Rows from block 5 of the audio encoder of a small encoder-decoder audio transcriber, named by matrix and row number. Rows with one number belong to one neuron. Each number is 128 + 32 x the weight over its row's rms, rounded and kept within 0 to 255. All counts start at 0. Numbers have three digits each.
After each neuron's rows are labels from the 100 clips, of 14976, where the neuron reaches its highest value: "strongest on" is what is common among them; "peak on" is the class under the peak. Only what is clearly more common there than usual is listed. The data: two synthetic voices taking turns or overlapping, over music, noise or silence.
# fc1: MLP up (encoder.blocks.5.mlp.fc1.weight, 1152x192), inputs 0-95
# fc2: MLP down (encoder.blocks.5.mlp.fc2.weight, 192x1152, transposed), outputs 0-95

fc1.658:144114147140111142172126136155193182061148144150150183137126153156119139162062114136160126159143073145099102126100168151135142108146122142090100080105169107124117077168115058148095132103136153155130087045118091140124161138116106104128122125132096096075141123140098108187163134078132082151
fc2.658:063109098149136150179151097128087121098101079150138100144125123106148126158093153150120138171109159150161111147097107199160121086083149112064111119099075152124166202105108054167147093154121109081146161047117150118087126051076131107144103148127130150126151103134122151099138114121150134089
strongest on: text has "friend"
peak on: child-like voice

fc1.133:102158120120109134092122133153138088167128099139126173120053123095122118061169099124083144145081136117148167169147144141164116136125081197130125101112175171095098170165146116220148161190119134145140121132151127130159165095196203069106111132121052140185130092109160118176126078162152137171
fc2.133:113165127152161087120171082116106151112145074106100142135167077110127140119125082167106174094111121088227177162100142119163141135100175077181058186138100146141053152141141137162104131085147120135122130089106137148137178143118097174156153154107098172180152182121180145114162141152091164148
strongest on: text has "volume"
peak on: child-like voice

fc1.103:102054118096077167101147146142130143115114141060107128150157181086167143135135139102135171137144146007080091205124078170155083140060124120091116086083218092131139132166182139140133156130114107146107106139129137167120169135198090103146185132112147069093157097118085119145086145067113149135
fc2.103:096105172154118201094124096108095153117129123098146126078134163165104091124132148136182119105208151086090104105188080134092095133127107073205137146151158124088132166095109148145073178150160090083135108135135185105113139164179197118094159128160163090099122119134134104106101110138114117137
strongest on: text has "bring"; text has "bridge"
peak on: child-like voice; high voice

fc1.713:117153155094131187169218128128060186151125126128140190166122127158125102125115106111169130110137137108102122121106148154166092228120133114134155094137169135108109136131172104183100111140070123138116089154107157192116108135121140132205079058142119147110068137149170112114153126140181105142
fc2.713:097096096151115155161131152169147134122075107090110138156183099149120149188157145142181145110096136092109128099163160096084110120200154117143109133150155153142130097183155156169069086085173175114095161085149139148120107147141175140112143076102125120134121133187134090122121103163092167135
strongest on: reverberation
peak on: child-like voice

fc1.157:134166126138159122143158151086131137094157102078053106171062108163123111133115123112125120133116136106182156132109125173095104181072154113186159112099087110110126154205187106089135137154097110140164100149123145101157131092164162104176087149156172147094155169120140109150180087118102106114
fc2.157:118041157126118111202111123153105149123141143181087120130143074164117126131151127144123145145118138142143132198143137122071140142147104131172138129057167105120081055134149088120077093147133123113118090132110138123090080086161104114068146059112122069093154153130146118105105157096141141172
strongest on: text has "again"
peak on: child-like voice

fc1.763:123114078124107145143139121136140142195109105054181119157110083135150098126124159105116104159096108105066118150139120139081146164158132108167156098065100134106117050134156083166134167137124076107118144137159117122173122097134120134088106055113158090096116105156141120134170084099135065083
fc2.763:112139121198114094146112139177152163128164098090149133145159032113135163173191165114157145147059114106148124098201177159083130102151114185159159160142117139102084104132142142140080146131103127119095081149186140142117145102107065133142194098058084118113106120144110105099137100131126132073
strongest on: text has "again"
peak on: high voice

fc1.4:140140156103203172123151153112047164097138139137161125134119112156105146116165111157150118166161136138105083104097082232096103194108110125112163059087183039098136150134129116156106154148150048119096117185147128124122128125122123141094070053106072143080103183153123135183141103116092083141
fc2.4:100077155159159138149149156124161120156122106135158142122106101163151098157100126162125155081133115070127144113092128115077131085070185146098099096124068096096134187144122145161099123135092090182065069102132192136110148152143065191175124085134144134136148099137118112191138128077157162099
strongest on: reverberation; child-like voice; first voice: child-like voice
peak on: child-like voice; high voice

fc1.525:098125181113135120111157174167154141082171109167105185126101130181129187177049161177140122123131078126145112138133108116121122173095134089125081047053157154076139113127111117193106108180123137168158119081129127133134140071159094102089060099142158120113099129143156124148212123095172095125
fc2.525:145064135144115151168145110082082098086139133138094130110179129120153124143122093127150169148083155158159143149165097149129141104099154164146165085068134123163119153136180157117094200159099094134144124103103144037167127120082118135121123106131062078113134204083145194053151063104083133097
strongest on: text has "yellow"
peak on: child-like voice

fc1.284:154127099152120112121165144132094122088140114127129157113158121146096119110165081091115108143116144083109063158149123134177115182121169118119096109070135088054144181162118064154128070094136118134160122039112151135178157155150131103181136157115092129090163087114159190155137142127112159150
fc2.284:131194060148111095071100112090156135114132112179178160111165183137153170135099162143091084142132174037093120154110163121192104090148104150087128203126125160106139069145089060060162192139121117118092141127115082146103135104147138105110124162142128094148157148182085163158166132171158115127
strongest on: text has "bring"; text has "bridge"
peak on: child-like voice

fc1.266:134115154115149179141109218155093144181182128119162138130176166073120140090080195160138134156165062091097044159183060141115125142083095113110185101097120171119143150132141137132082069117075086164193136065175198149114172138105121130088137135092114148139105095090130104128117097098121099154
fc2.266:075137066155054124147125123122168115144122131124180128181126136148130131111106108110136163108178096117085136121118160144137121094128169107094159081119144033131156134111120130118129185114133122113100101112130136142185132072147196133138111118138085095100127148153090198088188187148142092114
strongest on: text has "play"
peak on: child-like voice

fc1.276:126147122165146129133090169152126072130124116080131135129140085122151115164079141122047103165080142102145152171127163140137182147130097174170096105169115085106059158167159173124153193140153104112129151112120130157150155125138107071135108109137098114141172104123135184183193129062156112106
fc2.276:140138163083134093141092115105110122182152123123127201061125109144135137128121118159112097110136135106140159132078153112113159197170195105152136151084183157116101100132190149145096015147125066164121121119040153166090133114169117168115132121105146175138082183103145092128115088158092104211
strongest on: background: none
peak on: high voice

fc1.666:155090105083164167159151144146069165079174137136124080141162120120129079070125088140127128144141071148098091101134128142017110184110092138129118098147162151116091145178097133217196117136117069104175127111165156169182139106165152125071094134137163108083120110141144090151162104119127115127
fc2.666:106131133121158105164069113088103136143084142123062147193144180155104127128101098127109111124096096132118209150128150117111114123121186090104163142129062105141107108174109133090110143125109101084150140061151179126149165153183099158137152164105172067159198118076101139087092191175147131110
strongest on: text has "friend"
peak on: deep voice; child-like voice

fc1.411:171070116146138167088075115083114116071120121098121157142189164096082157110082150106125107118119102147122089134140125165108125126084161097161125110100131106100074146164134093141165165084119067167176141117121081141146160131036173113142125141067096140121164136110136137105147142138162088106
fc2.411:095113138132135197100114101161116127125127096195137118091113117109110091160075113184114130104086158167184138139089079136156154150103171167098073107137104101137131157083151182177097068168142129083157125128100163127118099137113126175123067124145102145146142119123141142077087099161142111134
strongest on: text has "again"
peak on: low voice

fc1.357:160097092132133126153092145153135108100122161118122129126115134085141130143181117151116122119126129146129173110121134133181127116122097093144108194145000118143087135112113095064118147134162127131128112145131255121144104122045178081175088141105109130120123109089091148168186136149131131110
fc2.357:093111101113155104152096113114142148103110175136142176065104142159125104073103154111185138149122133153124169132096098081134158094136131111124107236148177137123129117096110142109148115118138152166127139117093100159113106124106134154109193165162158134158084099125076112145052124139152161155
strongest on: reverberation
peak on: child-like voice

fc1.235:156108082057151120131119107131139174172125121089104184210167169152064088109107113123099064132142151061073100112131135142126164198118160098165171117126144157080148150144134100131113176156129120165137128188179089060131141138079141147135095081106152153072159144160131146120099139157155104115
fc2.235:165109122131144139095095114115116102122142113158166148135120102157097092087101171104074140126143124079199096119209109171159130144123100183144109123116118131104129108122137083096144059235141103124146104088145136147132173085151086090182112083107111169128150134209116106174139143105137132104
strongest on: text has "again"
peak on: high voice; low voice

fc1.205:214082106121162183103138135186058185170127163123118151114107162083159137075160151151149112146103090121125119118138078152138120147131083166143124117098088152123112132118143127100101129098063094151190166110110209123096132123136171106142110120085098122131129118170086134158167121150121159155
fc2.205:109144151155113129124162092069120121153120149154137126093121198142108097079094154125156129095134110179100136070126073221114089171119149109104131119055154129111146182141143140095144131087180143108151096117073099118161109075147148143173106127193118133082092119127091111084098163175172166106
strongest on: text has "play"
peak on: child-like voice

fc1.85:144171136160103118110138165168071065121165139123136148109105120101092125077094091157125156132131145152142147081106114120110193163163104147109091121128190134124157162176164096183122134105121148140139109099174100123200213110167157138105110130130043102159151106144126150178187105165171128146
fc2.85:162187121116156080127095097097130165128187144156092093190135101152175130121107078130014119150097124153175195166119174113147135164180134088166127103140103141133104079141110102144096153131119096114125197096142155122099153159153127179134059109109050141155156167082137169129145136100098139124
strongest on: text has "yellow"
peak on: child-like voice

fc1.708:120153108081099082162153128118142115126171146134090092123083079210120119118104194083086133157144100149147109124132140103104154127073130152197189121068137124142087155087139079098159167189137109182177142172163169084158147113117159096150115122134197112113117141189148093113150103121135097120
fc2.708:128116107151091113132091134152130079123103129157075123157099110142131196146164162155101079135180154200120149122146115161073117117095138144095113095122136177155129123126123135072159061176102132142149177063114073124132113118130127145069098097073126083091127135132080165090113138131142091133
strongest on: background: none; text has "white"
peak on: low voice; high voice

fc1.156:140124149113171164080106164180076169071200109122081118121155091127099191160115153175116101157111130178116105126133069130131122145131092161129102022100151111119176128124095113118122132133122161153174148129124153141126142082139137129135137117121132170183103141138121132171179086077114135148
fc2.156:126114099214127138128195169137130073131127141137159158144108118128136156182151138092159143120075154152151170130141149151183093081087112170151163075092095107111117139136126175126136123058078107177136070117156152160135152130133115169246131134109111069125097135109110150115158139131173153082
strongest on: text has "volume"; text has "judge"
peak on: low voice

fc1.417:145063114127162133123134128184106102203187040176113115132147134132139118115072115167121122180104084100136066177181044171141114134128116113148095104085140197111172124143096108161160122127161111139173107071115124171115138113108083119150095106111137100129108144141137141142158113091158138162
fc2.417:129173116134108089125060139116187156116108143128169112142068096165103146110145122088142100113210109192141134123074184088122093129154106125088064149186214132144169100150120146143155098086110155166148167150113105153137082105100115171119154185147126139116157121137078159112145161130162068111
strongest on: text has "play"
peak on: child-like voice; high voice

fc1.154:133163150135094145141124098110136138164154107150184139128085105134049105070128137159095108131166097081066127130127113138106151136142149132141165119117132087103130170172152181182108147215115216119174125137148099114158167088157113161091109098127092083170103075140143086185135082160133129162
fc2.154:121132117087136084150094089126100134131155110105178102171135081128107158112136146100028083132127081087169179105141143104177140115144110110148170159130170132126115096183073081125154132138131069130124129107158127076067206084153092154153089134139114087136185180154103144140176111090147120136
strongest on: text has "again"
peak on: deep voice

fc1.641:174121133139161140148151139065157089117082149105079073127121144094134088123148092139166116170137057082131128061100093175100092151096117137126158069126132107089151108141100150197168117125151102123198133097153128126179066143187141077140095083113085132126083186150104091113127116098113142091
fc2.641:117224118092134112024160115139105144115153118102144134105157136082169129147125159099143142052177155095103094127082108130152121127124129122136128160132094152144127141125153112133140206144154139201119090149165139155169174138147109120101116135121112089104119148150161089150141139164172109186
strongest on: text has "boy"
peak on: high voice; child-like voice

fc1.390:114141180127082101153127145145161118159128088084135138163099114168117167126078112149097126132132060068043132155123159168078144169113170150121135099123157112138065150171159143175151142159124078101173074156176132140237132126105133147098099122132170105135126111124182120136112124095130099101
fc2.390:090105111087078076174120076128110148161187131071174149122131086146149155119151169143078105136118115080172142166148130123102150105146178091181188139122087145143099095140087092073142096180127108148147122113120166145029159121153172168172136083056098154088136179106168123147171130113092156104
strongest on: text has "again"; text has "measure"
peak on: deep voice

fc1.33:150023108117116109144133142129155157151132081131171055158116106154095158124135080094126124105177164094041090135122126146101139170078140129155119124118158119107186109161214111212158059124163154130135132139098200113153188094104128118127171118106148093121122142102132131162080101128116097118
fc2.33:120111064145120091135122129130161124128097121146131104183143129140145121066135105170096117152135142133091129095131121111071120113094165133122131209177179084102164149150154133122143201109131112136132126100175118135145091128115137148152126133154167135151142108130153156106110147073115156117
strongest on: text has "boy"
peak on: two voices